Rows from block 5 of a small image classifier, named by matrix and row number. Rows with one number belong to one neuron. Each number is 500 + 40 x the weight over its row's rms, rounded and kept within 0 to 999. All counts start at 0. Numbers have three digits each.
Before each neuron's rows are labels from the 100 images, of 14976, where the neuron reaches its highest value: "strongest on" is what is common among them. Only what is clearly more common there than usual is listed. The data: procedural textures in two colours, tilted and lit. In brackets: how many of the 100.
# fc1: MLP up (model.blocks.5.mlp.fc1.weight, 512x256), inputs 86-171
# fc2: MLP down (model.blocks.5.mlp.fc2.weight, 256x512, transposed), outputs 86-171

strongest on: white (81); ground colour: white (59); pattern colour: green (26)
fc1.234:493549432486482490493560458526479595496553439421527535513523536477462517512442506507485442501495472387525502540483497535441492513508460469515486531518483397498470545528477520520485506550479507587499561419543460529520558482501474466596535521553514515468477499
fc2.234:526472557493527522521557583534480429516575536518481513502493481527471466502568560503473467448453516551465460461510461480591509512498557511473487543448533458588430581504570469479468572479429578497525477481421503505515553538485534518412532477454453517511512558

strongest on: yellow (89); pattern colour: yellow (70); ground colour: white (30)
fc1.285:495535510373534476531537547561548477511557422404454563606472563408532475510486491513501470524543521482457456499464510514469469524484486478495455619493476469468485523474507514552453479478506512550443620449437483520503550479509445439548522501486432532503550527
fc2.285:514493551561508560577512595516504517486496508433487468434478495552456482525572528458538457496453508476476520495507502499528547450538528519512475494458490475538541584494536515463554452512543534556438506475520547462520573540489525503464513510549529421512507498

strongest on: orange (72); pattern colour: orange (62); purple (51); ground colour: purple (45)
fc1.207:516507530486535522538489559471458568470492507466436601500482504575575525425443528549478497481491517561564554541482470541495524476477512475451429487536530442501541501477567446516464488497440499537491438514492454419511539528442481453526567510504482504507479461
fc2.207:481491459434527479523480548561520584503583469504577419517533510565483439513502475439566518493489477515478564548504549601471456492512498536532510531428478492550472540549448536523541501501507470508510422488508544558460520526536519500478502498491524539523562550

strongest on: red (100); ground colour: red (100); brown (43); pattern colour: brown (43)
fc1.321:526489500501555481473456480468482512480502542584496533466479480526575475474474535567559562536534520486587459489447495515451485478496545538536523563455556425565535508463434478498528508544582463470478483480509517509490526473464499594474474514516482515443475432
fc2.321:484526481483586515522429449464453515503499552486523557563562479512472532482504481424504479457543482422436550552549524489501537438505537525462522503470412538505481551445456514496448517483478482522581399444494535505480508600524443496541454541527513413593502490

strongest on: blue (77); brown (54); pattern colour: blue (47); ground colour: brown (44)
fc1.38:534507471561540472500501556489506468439562455445451456550519519505497581490457498424489516472604518502399505456561524522536503521551502520467530507509537472517580573504475459541459493560501447504456492531567500526468450495435571459519506495449467443463534497
fc2.38:545514520475475551452549467454555525480443489478505472436488598474501480511509490554533436509463447487523494511476433491486551442449565447536497564577420481450487445558558527554496514492540434454567561471464490464479538483559528488515428508485503523549529507

strongest on: pink (70); ground colour: pink (68); orange (63); pattern colour: orange (62)
fc1.496:532469466448533504410588466520424490527479559580486460543598521455528527492501477440462498508430581488499442477572515492494519444459508606509543531504538532488428578549502555498504564515498500494487496541447481504550499428520437504540522514516489511464456381
fc2.496:487521523494494465434558453552506421475502476475558473479502547576503464495546499527528547532509460471530477522409441451557483497484450502456521508530513527521548482498530516475543479440447456470557503549506453611500482480492479494471511510529529442487499476

strongest on: grey (77); ground colour: grey (75); brown (52); pattern colour: brown (52)
fc1.212:435479506524547549491475487510475476434495434523507531505494605525505551545445488570541573499505457433503513494524513522480486494530485382489503441475408526545455493533517479466467520541496503563520445487503512509547543421541570506507507551465476532560498516
fc2.212:558470484418452459517484519495469499482469557516466474567445464519450532525511554535542523452548510529524468470527488514509528466464456552484480465558587543464474589465538502611394396472484491453440475425471493490523507472454479523557475513553456472531544569

strongest on: purple (36); ground colour: purple (34); pattern colour: grey (31); ground colour: blue (30)
fc1.280:491471494469474484476482501477445474505466505563505467549489507551542550479512519527471490415578501538497488527480473487540564473487492452469536532575448480521427542474426479473550517554559504531525428459426556510515482442524451469468486458465551483511451541
fc2.280:475527537499581497498539436464506516504483490445481440546546453531461481432504472493476569540533511478503513542530505517501538636482511530468512508515529506506518459440514513464402514473489499542508385530557511524426477489530454494445465500529537518497499463

strongest on: black (56); grey (51); ground colour: grey (41); pattern colour: purple (34)
fc1.269:544513509504478496538480495424473501578439484526497468504436527456534490470487442549489528516428557476484510548523470514525526485507463536454510459480498459525486449472502502489525499485485561494484569483498495454495557491543561404468486496477563468495497439
fc2.269:503533471486498506478531483533488416528554496521506574507460417534464477562505517517563492465604591539574542465501501537500457518503620579519519452520530505486535552484529518478516498482534512519529468491467503536454545502554507494477461498523494487492523622

strongest on: brown (59); purple (56); ground colour: brown (56); pattern colour: purple (41)
fc1.276:434517500482516484511559525465466491583505509516455455588453470544453462502555478489467449503475465549459411483501505526468533544470495461397398495498497421438438495490546546517514468495470536561460532441518496496497461488526522469517457538385481399419516482
fc2.276:507494523525534490579555487489498501537488440515484510404488546504499520514462527421521450507533519505445581511517461494528486525515594427535456451440499528486524468542498542529449529551612490544476499528461470467545473459458474515445460435574477553486518521

strongest on: brown (76); ground colour: brown (62); blue (46); pattern colour: blue (38)
fc1.351:401541443508533508484561519541480492450521495538476446505494520543497536495497581473505551460504552545496462577517496478503492524464474472503500559518500469473444540426539531505462475531456444545451519571395460551554572529535495530504467504535523440507503530
fc2.351:501465531519510528414446504455459488484478454493515486472499484448497558492518464521554488493558501431496467446472498534510532447543522451527497508458432511587503529545490465535562485523528462517377507575522483501509481536541448527479478482505478518457518584

strongest on: purple (48); pattern colour: purple (45); ground colour: teal (37); ground colour: brown (33)
fc1.349:507476515451471467439469550526444495537481530491508496504418427524429467485515463497534544549425503486483515459483546465496548505465499525427547476505519514444491470519532510482499533496527529429496582486479487503434502494460559551496476465513529479505484495
fc2.349:513477465506517521574496560336490451469509480531463508533482475493590456479428529451511554469446519504493543568502506489555528521504493478486495469497554466511482560540539597531547420528554511544513448556525533577558525525501451528480588530485509515469506458

strongest on: white (87); ground colour: white (52); pattern colour: yellow (41); pattern colour: white (35)
fc1.508:525440480483505493504509538545496486508502519442526517554554512543458449536506528516532490428509477553492484515506508513503490587454499485483443527441497578431522476493584480524481512472452513546455497486505497576449544497535511510516513495534587583492496598
fc2.508:506517506524406464552473514561487512495490465493520514512476560525567472498466498508487479546548536469429491534513541430505566512490573428501461497552407431542501536505566489553557540542504490536464505539478536547546573527492548498479516539525510499515570525

strongest on: red (63); ground colour: red (52); brown (50); pattern colour: grey (31)
fc1.112:463480511527560462474465580500523483509510540614521595422495468538571482519465472551504524491473472512465501451457448510524514449454498530522488502519557486493515579472517530454457508511523452447507555450431553513553521477481516519499530517489496481427551430
fc2.112:519537496524496506473566488457497467509502507626511506220475516501409524449528482507450466453501492523511470523412507539513479503500494501518532489495468510493463401529514432423499501538543528498539535532527488458495518530506478529492476517525484541523508481

strongest on: orange (60); pattern colour: orange (60); ground colour: green (51); ground colour: teal (49)
fc1.23:451495543601533466507526414493524501458524458513515531551471464471533402513466546494570562515487493477431572510446481542470532487464479407521464479478472491462528472446504470473509457510506453492502551507489476476558540509521508493554469585492484538508484533
fc2.23:523559513470473477542458591436482488513482548522462569468544458555464487445459516465497464524468520499479488469514461497528508462463475481491509440489546447548529519558486480510503552538522484523522469520456506523521484509435493459532503506544525385535544514

strongest on: green (87); black (66); pattern colour: green (64); ground colour: black (52)
fc1.127:536462518478448498548501487483555468483568475507517508462520536490439501565570491531548492489432504509573467482463534509490481526539468504563560476463501477503497547540471447507526474500479474464550499499423461529530608499563462520514490510546482437471498550
fc2.127:516473529548547454602476457600480473527507500483507482565533523481497565501439483430526507517529485579456453639467461492522449528499564523439525516459445508501517516523505525490504442491573508460501537447488558429447519447554499432463510527423436502465457559

strongest on: pink (64); red (43); ground colour: red (43); ground colour: pink (41)
fc1.366:554513465480438529503493473599463481482469473545484437492539481531612467463464527485516541487531476449514568499444465510455463536443479548442510562492507505529535495446447482490452520547615456520502470521484494515474572458515513439582483532510503535494470432
fc2.366:484437548479546540577435563427508493466434429415518507484437500506494508502419474524437525469498451491479546462517532558496505461536496545458480497506428489526445502499491547515529457511525555508476553495530550474445506572454492500477512504500524535464499573

strongest on: teal (81); pattern colour: teal (57); red (37); ground colour: red (30)
fc1.70:475515541501496526496522480439446509559459475437440468566451485489461495546506528489465508472444552538498471479510437535537466570494502490367401512523525442505500466475464542547538510503517440495496478553528477497497465464506510469526422543446520449419461503
fc2.70:483469493550512470513528523479501534519433508568504507398468523582499541519490485505516476588472514506461576518520518495481547491503497542609508502468507575509472477547541471501465483493554506537498508470451497491485494492483447533446511417582455574535509486

strongest on: green (76); pattern colour: green (65)
fc1.423:417559481535550496467458513546520513546567550530524544465533537435455578561536444521541512551468459550518495513567519509453487478566529566566474515535523461460534544529486475545534502461475495504554491491440542527610503471440460478500436497552524498482557487
fc2.423:593498500501517495483579508445487415478520507508503541581580507499478515488446513486548538553516568529456516590477399451469518533470482562442485537498423546472488565531489493510497503501499524518490501500532444451390554436559528511471480505466457389514475584

strongest on: orange (67); ground colour: orange (56); ground colour: purple (30); pattern colour: teal (25)
fc1.41:465526588472552552505456564374497538508480543468548552535454507500466514529542548465527533517499485516480531461493533507573523534522481502420490425529483518499497568501537447518571524524453509496508495523552529444534504483446508505508493479518434457467466497
fc2.41:589463530521515476572483462525433460511444530482487525460531493530499484491440449515486534409464479559584463486493478537516545428532485511468502545419532483511480465430539567512546448473465483556518518527480537557488481516491464449467641470488492532573515609

strongest on: brown (45); ground colour: brown (45); blue (39); pattern colour: blue (38)
fc1.148:460472435489465556558523539497464458486482519474492487511427530470503558572442466462467493539561478454482577467560466579534511492459636399535450467528520512488467477535506482496472515499501483542467515534489510503520486499503471494498460465444416581462485546
fc2.148:534497509574536448478480517493480441523474557507499523526487458486570497401492534530493536503505581565461487569454483496485495459525488525454470439473533461491517539533519565540509530538566521456470481575501561536524529490502491558399560508532515475512488532

strongest on: white (56); teal (48); pattern colour: white (40); ground colour: teal (26)
fc1.420:449435477460449508478530551538444434493475530543490468504464528469410529562506499403472554485529493558513485521516443523496515547477566449480550546490427475488458507484497452534439575538504414488436596500567529561545504514548459495452510515576569583419512587
fc2.420:499470458513562538531459463518481451476446532501529493497563512559595477512439547460549522509491571448531517563495510493534464394518522436511544468471441484473514522546491500508519542493494421506514528537475433472552537478460517525434504548487500473569448488

strongest on: brown (92); yellow (75); ground colour: brown (64); pattern colour: yellow (54)
fc1.92:486524510496431559495409468526524486451500487475514454472486494481535480572428516498598481538536472457537519450476454503548514565549510472468542540498595470489535504520451501415512436488566527378525426486477513542534472470541521497468491493532506514465519510
fc2.92:560543571537510501508480432529526502499592495521486536624523551462499474520458510554484484457481505588573436525474495450541516436484550447490485478511523530530448502465499543488499488505431563527573494496486552512457515438515498509524517470505483429483525496

strongest on: black (71); yellow (60); pattern colour: black (36); ground colour: black (35)
fc1.64:510508564506576436462502451509528569505528412574497540431542477466508494524464504491455567482418531509548472534536517523475531510411485514545489454493491523489474595503550502523484488471515540463471407548397533494485480491521507581412526454515484557521533467
fc2.64:489511479587499551528448471513524524518477411484502484506479521495521553579474494483504507615516489499480494557392426477615588532490485469472482527500502485493509411542458528471525529479491506481474537496510457446545552460530525496523512481442434455447511506

strongest on: green (96); ground colour: green (87)
fc1.480:443496503568494507496454571551511451568439463427522526466519511529481462530530542491532517458501567529499550441504462507556536463545549489519517484511493525525495576477488488462519442412619473518460549508398482470561497507391482541476543527493481525503541506
fc2.480:500503559479524516555483473492468550492526512526511458505525557492457502477487518404547470463481419536418472463480600525429470497560401469486538443505469562480495481493497543528525543510506443531521516433542494455557458510507578396578474468568495470430430491

strongest on: orange (80); ground colour: orange (80); purple (44); pattern colour: purple (44)
fc1.375:445545518501513576463536422507473508538420446466481475530527518496558446492466506516546451518517456446513470519533428508566506463500497450533560528469488523498502492529459528447481485493552488472523555466492485545563549486445473517539506468463509512467527507
fc2.375:503516552552483490538487537603436532469456474493519503558476572502392552563530514528496512521408566530511529453463538488432514524570548453524493447517451517559513516543449477505444445479479474535471434457574560468440473441477499471494426479529483478529520481

strongest on: grey (78); ground colour: grey (77); pattern colour: pink (41); pattern colour: brown (32)
fc1.42:522504498563474534495489488493487546537496468457432535466452501504528461527470540527547504490460422545506531540536552530504450531536410527471516444521503539424498500489497488506501441467493554473491508561422573465488467462580523571515514555494484547532450451
fc2.42:461484445421511491492433553496518461476422547485527558488541486506445536591511423460549566525439532540442524498558508497550499497528488485413528454570443449578426514532605514574462558487485541529523517446497462504559523489480493528565486500450518467527490494

strongest on: green (98); ground colour: green (69); black (45); pattern colour: black (37)
fc1.114:548512502643508515470480482545518493445432468422482471445450454564477495480484495443518523588457514484488536507418453535537435476502530496523570503511512437437516505440553504440491469470568537493478554472439580478520532513534533484445528505440533506504512421
fc2.114:483500493430471527427517503406519473524502541540506504462498481512499463480577460588523581493488523559482474486496590569546547522481450484472482498473479476564565484542526480487539504533448487485542483546509505510434577519471536441556489537594541491456512446

strongest on: purple (67); grey (59); ground colour: grey (50); pattern colour: purple (46)
fc1.404:494538507594496535511548517480518522516528512536489528431544466505462477412478463544458505516475520473555569465585512498544458482522475478441503500573503479500486499511546477440535562515472500467529539492497502496542485464527546515483552587536472447553428478
fc2.404:522499489431490547487457547535454524499475510531510488495438447482546447528537503512560493502483462549491530525454542497607488473473581504472441519431557515545443510469459498528466495493507435495528526465536479499577515526496562527517432534506489480467532523

strongest on: pink (97); ground colour: pink (81); brown (46); pattern colour: brown (45)
fc1.362:585520478430435541469494560535491555575559477511443506515568423502544439466516512522430501404524521487525535493478516477514405460493516470488492545499514552503408511465502543516575442514566474438481526507488504546493538524445410457507516514554450509461501449
fc2.362:518483522502541538458491429573470507540492485508521516511538551511544535454480538494517521507512477486450520445509491475402526546484510475474583504518410510623571542514522477479490521488574481505528557495437431486538520541538573579554488495468460456533526571

strongest on: teal (80); pattern colour: teal (62)
fc1.36:462567549485446508446491489539446464474539488478477533468526484526536458489486424463527512577498464553456540535439566499486490488597524530496520471477561478533465518556519543563509505470410517497452418540486478500496512459525468444494485477546560513456477444
fc2.36:550521500475520516545551470517554502526582446534544438534489489419461523525470535477472515530484603492531535455522399473442557533532450536476491476536503449454555482443434468471504542477571575524544496448495526464501565492568562477445548480519489497518543528

strongest on: grey (53); ground colour: grey (44); pattern colour: purple (35); ground colour: brown (27)
fc1.411:516504486533479510458497527528485520519487482513444416456506481483545476436468551572540567514491488458521459607492506502499557471462513474461564460505510471448467439432501513456529536522642466530528603548562461527480560547508503478492465481512545488490511545
fc2.411:469521582504458584481547500449449467467555485423511508488442502476475460547548504524488508484476500484467496516477479512543414490508518499483504435475529525559556480526488529531578478502467503468524511510531510508474566508520561518523540505431541513427526509

strongest on: grey (64); ground colour: grey (63); brown (62); pattern colour: brown (61)
fc1.131:484454593473575561500445574446496515504475480505544527546520568445533504462440504524567475509438379515427482499498515455494477398471507483531425481473491513445477508485582554493484498507481547502525530538436559476519452472525445469510552461546464450474472556
fc2.131:496497432500489475497499521519533499567473501456511495532477515502448660541451506553547569489480536552495500458479520551517458456562480492383556519488482562494532507487500524528453472489500473489518449493476479518441446554507446525537551517473463535503537487

strongest on: white (89); ground colour: white (77); green (37); pattern colour: green (29)
fc1.320:462524483471472468518525475500499501500505490533494528534518553506445522440507454507482463429477435526458528482455527489497637460535554465468538543559540434444529551530531513552437536535528528484554601477474490463562528522465541568539518457494462547516513495
fc2.320:499485476459501415398515499519448453504522486462457491518453504509556516545493500534583566472452551527546457538479502500448496507535529472495461482469426525522455488495529468442451510499491516513491438568522434520507511508517468414502556520522500508414491516

strongest on: blue (51); brown (46); ground colour: brown (29); ground colour: blue (26)
fc1.482:476492399503509557487422537538525448493557509486428440514551483608509463495565518484466511500535462465490494526463569483538481526512514504466499498513480392502557440549438499494488485462381478435469439511484502471538463563474480525478479494422582485498526580
fc2.482:539524567530532495556513419417514539494446478483509545454436553453523548520471499448530491509454511492452493490512514491472459484483499475555492503469498595469468519508542540474505559515620549481497475476518465528477471497489491484560529485565439487501537449

strongest on: teal (58); brown (49); pattern colour: teal (41); ground colour: brown (39)
fc1.143:484484484444507494477499455514521470463587465540489473511464476525523474544467526465444560487548547465527494502585507502540464552506526486543495602507487527472489494595474450529510497477505542428408494547452510575446514490498511531481472552505499554448520542
fc2.143:585498519517525457509469469506534501519525507563506454501480517471463547464543533506510465450484586473461485569410554529466524480531552486499539527501498535520494499521491542448533484541471520508512512485479538497475499497458442517413508484483454419507479489

strongest on: white (87); pattern colour: white (87); brown (64); ground colour: brown (64)
fc1.266:505532517538499489492478590477502433472470587547557475529543490437469536500551549450497563543462437427447532468502485495501523594525493464494488475550502510539513487469491514557480530511511487475412542502417531506485505489442530562599446448483536452458450497
fc2.266:449513475480510462527549435491495446514573588553519504466498453557522529512424474523573421468504498577528505388515522455543502468477569458458460481504508596475555521535466517509517527485511528434534528482539460459507491539520476498519504474409501448540483525

strongest on: red (96); ground colour: red (92); pattern colour: blue (30); pattern colour: pink (26)
fc1.15:538509522523409521503519513452526453521505461448489466478476511485544466436496547546481499459541483469507472531493508499539523453444484498465486504447541455514408512477548485507493496509514567504552532505453539463441467538478537558574483487443524473498544536
fc2.15:501485515493498444492509570511467388502468491560457541531449495468477490524460500455459538439483526515479502597488482492507501562526507556422432531496445483465444490518538495481474540497531490545492511570555475520484453556491503496461548497497515527455505527

strongest on: pink (79); ground colour: pink (60); red (46); pattern colour: red (46)
fc1.335:539466430436510476437488484457534542520510513433482480507514506501494479515507493546557514528504477517489573491463400486468442464512493579504481518544580515591522544514557465503531476537505490464505437522428516494424493560500465531521467532462462427538541422
fc2.335:529478413550431521550510545502600450509552486519492482527538541478495521520506519487437488496504526504484466513533526466476498486507488480541479491514472514453580476525523432505456508513525506469464554491496512454505450503526562493412496487547495522529501531

strongest on: grey (80); ground colour: grey (76); pink (54); pattern colour: pink (52)
fc1.464:500512463502517545491534541458523521492540425401477498523559557475525492532516482506449534585490409470457472446481535489534449517522487458574488511458495538520540533485492547483442524497477536532445474542500537477529489447544486486535455523460528550525490489
fc2.464:421503545466523496537546607535541506502461467552488473567484539578478502495537530493498535524501505436439493493533467502478523489462467512489487530453470497475497509444529546504457543567545491451500556465472488524571527430488464545482418483492544491488523502

strongest on: purple (48); blue (47); pattern colour: blue (43); ground colour: brown (36)
fc1.72:495489527487509529564605539501481510574511551531482485506506508522576481457494478479459427494418479586420435490443564582499558520522544460490495461496425490448515458489472503515526500436466477531488544483504445510444454428515542517547464542479493465443541488
fc2.72:488499493472544536534585445490526520549540440494546491495482522496443582498489502425477468542495455592475528429551443498474503503534505440496486466445539447473489427580509521522478520554556468549528523528509508520514489519535474471472435522521496489498559480

strongest on: red (56); ground colour: red (56); orange (49); pattern colour: yellow (43)
fc1.161:488551516517507444541405508419513483450468526517532490496487510558461440451488523417486460507490474543476426512513464466536516550505569424537448450520505511538475565452517483512498475499602435528493579553443507495497525548499553465512457495479468471479453496
fc2.161:448475476477507391528528480522464489464611520529437417443486431542550471481434439569530514516494489474430554454543483501474519444507519418501487470530559470521455526476516553514464471468506501492472457504547536512523532493543517534515442471504567441515500525

strongest on: orange (59); yellow (44); ground colour: orange (33); pattern colour: orange (26)
fc1.50:518505577557542420519429524542546537474608521495446513474502533506535503473517494495522486511449441467554482554503449534491515500470456523544451503505470464497530585499522446512490534500498508380535555547420521506497508508535487509503498485472544587479449504
fc2.50:385542476361540583450557500483492488518553490476564545514530493519496492472456571508461479520476490462453511463522522518558447515499537540416521439535511517492492454466497522534453484447507477517518500493510513476550511530547490504507455484493519415445483510

strongest on: white (64); pattern colour: white (56); red (51); ground colour: red (47)
fc1.353:488530471517465510510459512571464484503501501517447447513576478528478492538493503506526487527531472561445495544462526529552501552502535531497528535498452502457503553444411469491462540508531493536410570529525468526529567457562442480507470480576583620495477522
fc2.353:505508376504526469546423434519529505565561563494597471554506542530473489559461565461506474512519511503511512459575520515518469501456546474521500512546464505446489485504480489579515523457503453482470485556510473494437465533551562527475518476457532472581503446

strongest on: teal (48); black (37); pattern colour: teal (28)
fc1.111:489513467495542513511478492560549524524465549570538484539494519465442547476517572433461509465483593588552502498545566456502511551513405505572521534554561540497454509529474522493528466476506533512516512503514463511441509459590512506489441499537509498431464429
fc2.111:527501507504553530536531445440512496468507445534518476494543548476498547536429474522577535487493483443465513538527410539543502545536520491475490417559451487524508488507522478525517484544547456452490453481412540492556559492485514465462499512466566543496529585

strongest on: white (53); pattern colour: white (53); pattern colour: grey (38); ground colour: red (38)
fc1.455:470481488484527482581532517461515444501483566512478584548505490487533455508481536474472482507561526495477535494454439481508482593507493454535477482562482454515434518463473460497521512539446536532479565535524518513520497543528489495570474493478501456457505529
fc2.455:457508510538535496536478501541467455540503546473557576499524507507577463465459478508546455416507471542469481486519483444529487503468477469445446530519478591526508543518493504489573492504477439469460445544458501484491518502514509530463480508509529529507507522

strongest on: pink (77); black (63); ground colour: pink (57); pattern colour: black (47)
fc1.352:514510469513484540548578545521477514476477492440447499486461533532503536492447521506454494485508484534539525476423505507507406510452508439520515561488486577523529438502445523527486498534482425538492519494515504495507493494451468499461571496493493499466571572
fc2.352:518494475454471499489496436487407477535503470469484518439529536491531505504532545441456512419482478461469495458435475484490577513540465651536560414510530463474524464520509431462462535467558468470503472541479499530533507472496529522492484510478447487540449484

strongest on: pink (47); ground colour: pink (44); brown (41); pattern colour: brown (40)
fc1.421:592496517593413576473529525611445492455470445539510505506522522505463440519518464502506500498475458569523461549498452485468466566467487445502508492528473539463467435521513430552546526514526482437558437485530525528531484493431556524594502522452545519506505523
fc2.421:485539488447588491486575519479539477536577525479497496495528522466422504523524484502518499487425509492473471510461498439463585515495535488568451544494486430519520501483434540530510525449493490509478457516518558478513555451486453481525569491516445457521522540

strongest on: pink (59); pattern colour: pink (45); ground colour: brown (31); ground colour: grey (30)
fc1.37:509492486488593558514500508461541557459434526524533539387482496562485473526503563516457531535499492471543499485435448445498573609489527499513533520557556544542425459521468502472494470467518484511512444531456517536519473511502522529489495444435474428535531463
fc2.37:472519530502508443486518468477485524482544490419477534552455438552516493464456538497556473566507550526478498544417502494503484487554567512398517471524453487501501595480597486491532491508453482500494559500568477463517493472470537493482466489423499486476447577

strongest on: orange (52); grey (39); ground colour: orange (29)
fc1.18:517511467525517554539465512532475490541487474489474474512495593543467571522505554551505519532493477539558463538428480469454561465583513509538497533514542447422487512530549478485465545517447487488493525488484432530531521415595540450469384552551488506444529534
fc2.18:502576550470512540488457523488541541487605463524440546541514467527518452518501424473574490521448522507454512491460586570545505541504483480506482516494466572504498536499528530500495468525565508470437492518477499413434489481529496489471525489527455562446539557

strongest on: teal (43); blue (41); pattern colour: teal (27); pattern colour: blue (25)
fc1.194:507504542576432526492499577515593460475491481446576566504530491482466551479447487500514452560542473514484481486505539542563517479498534440499488437531483506470549467543467443495476495480531479475535560512520545518539488513459494558527502487438464443485531499
fc2.194:505482428480449497495494492478467385479605473515449434581535510445484496518472519480416446565497494498479504513491389517572471533532545480436471511576501487481507485554527496460489476528489453482540561602499543498502462533498545501576572500544503469436559500

strongest on: pink (58); ground colour: pink (57); pattern colour: grey (30)
fc1.67:547565525553505497445485540500409510516466464572506474477539499414469494479513560493534529494412483490434512546433488554447520584514505441538474479541539567500459500480463480555476508424515497487530423501501515476524522529479519450520496480444546443511526457
fc2.67:471489439478522425565543432474491511488421520431461530489532477549435565469556522548572507502482445517529476460496507500523463427436514486487447517495506565473504493534563522447485513528496510523472592566527460478536508426543494551481534447547489493497486521

strongest on: pattern colour: white (30)
fc1.447:485502501567494472486525493494492574498398507441556528526509496488448491495537510506525491548492519505548544453427475497576476470522407508516486525510547492493507530505498530524572457453488495524466497545541535517550415512557524534502513518491509548520542508
fc2.447:526482504532554524569419452544531492524473522461499475576487514563533493498431490495433488448493439537533467577479457492472567559485541537514502430535518550557506510528531518486480460453525580484485411515517603533488516520493458536485481495543474561437493550

strongest on: yellow (100); ground colour: yellow (96); orange (55); pattern colour: orange (55)
fc1.195:478537551505540540500520523440597497589537446445479498574557551539505454570481527491470525520489473507458466575506471378537524410472467489482489486499534513476511463528563516563488480482502550520530441432500527459486503446597505456457491549424564430539482540
fc2.195:504481466409558508505512564493473560476394544482480495515466541445538534521489469482500527553376539455486518479586499525566524550491506468459472550495461431505437565541464463477526582533503531504478468471526517482472417613514552537437485495509527491453505542

strongest on: blue (65); ground colour: blue (44); ground colour: black (27)
fc1.478:495490482547435504472514533511573481496478505503602526559584511478490566488483480461511457509508491549485477469514553492549469464493494459498510481509425544504565465516511446503482503508515517508592555507492501483537524539526496535493455493446493455503481517
fc2.478:528505471481531543458471521476456435446595454483501516583484451447453455471503495492503526570524518489466512506498438520601474517523543484469441500539558485503518522527496510433502552526457509489590505626469532467484435516490541591577539515527522450459537545

strongest on: yellow (100); pattern colour: yellow (80); brown (47); ground colour: orange (42)
fc1.172:469511498496472527553444488532554533431491446560489477580572515518541451614448548580481505446580527508494464446482497555504507521493523402522520536478517479513496561534451481408541496469492470436576421516439561515526503504476438380552521452519487478496467456
fc2.172:572477537514455547457481495486491562510507530487506543522431471473513468531533464554492466458525514543501491547469498487493495553512637473515466478483483529428523421533427552537477460515447542499496505536482372498484501443561536468539451554435550501462484452

strongest on: grey (58); blue (53); ground colour: blue (44); pattern colour: grey (40)
fc1.410:593413482510494478532522468568573552486508462485517519463453506525556518458516459489460467451446545471477478519511512510527501536406421488412464496527530521476555503578538498488531488552531544428551384480506453514498506471550435511468559496516508433494483498
fc2.410:516512473489495601505518509567464556479505509490483474546514455474447499539479457478468502542488590576553550533480484493530533503536567550573529455461455435501498528539483508452478542466458443483510511510460609555479525528460481390477463517504543570480518454

strongest on: blue (100); ground colour: blue (54); pattern colour: blue (46)
fc1.417:478467488520466516487493508510494466534526519466483443448451486495488500542509448451493521477482528428413485492539569468474553489515489463511488463516556522438443491502436495495493532568432556539470448552501515524497492488479446556491522501468469495554502523
fc2.417:482537426534497515526518549536475515509503421471497444495444453453479488476469508561390510525472491499440529539560507488523476429463493483487496495477540500539439468514521525477509553523533485458519469496483525501483487550528488541481560446473464469488483519

strongest on: ground colour: green (28); pattern colour: pink (26)
fc1.350:532438499447482562485408534521578502546501524535483421531582501493475465465510489524486472502529484511493584524429548546467480388518532469507468478530490620534413481487531500490490522500515490480581581536494529482530514435473532429516460465537514473437442456
fc2.350:471545440551573499534517493533461510461425508465479588557453452522547500496424540529542540491456527452514466494507457522561471557521453507462515507436475490502519523513504524463432463498508481539510440515457517491498504488540480563554471489514464471504560466

strongest on: brown (68); teal (62); ground colour: brown (59); pattern colour: teal (47)
fc1.78:486516441511517508492451432451420490563536552544479461535480484492529545522533485470442498466528561497485498490520516450540508558534598483512453483474529490463507426509445500547488541473530510451485494560486542559471505441477559532528432499472518529427533525
fc2.78:517546585537419512542561462498505423563472442533532458479464478495485464521474484478543509479496485559493545474490424576475559469509469456488454464442479481522496475492517568504533487486542514498477473511439504538552521473515507482419542533513598541512524531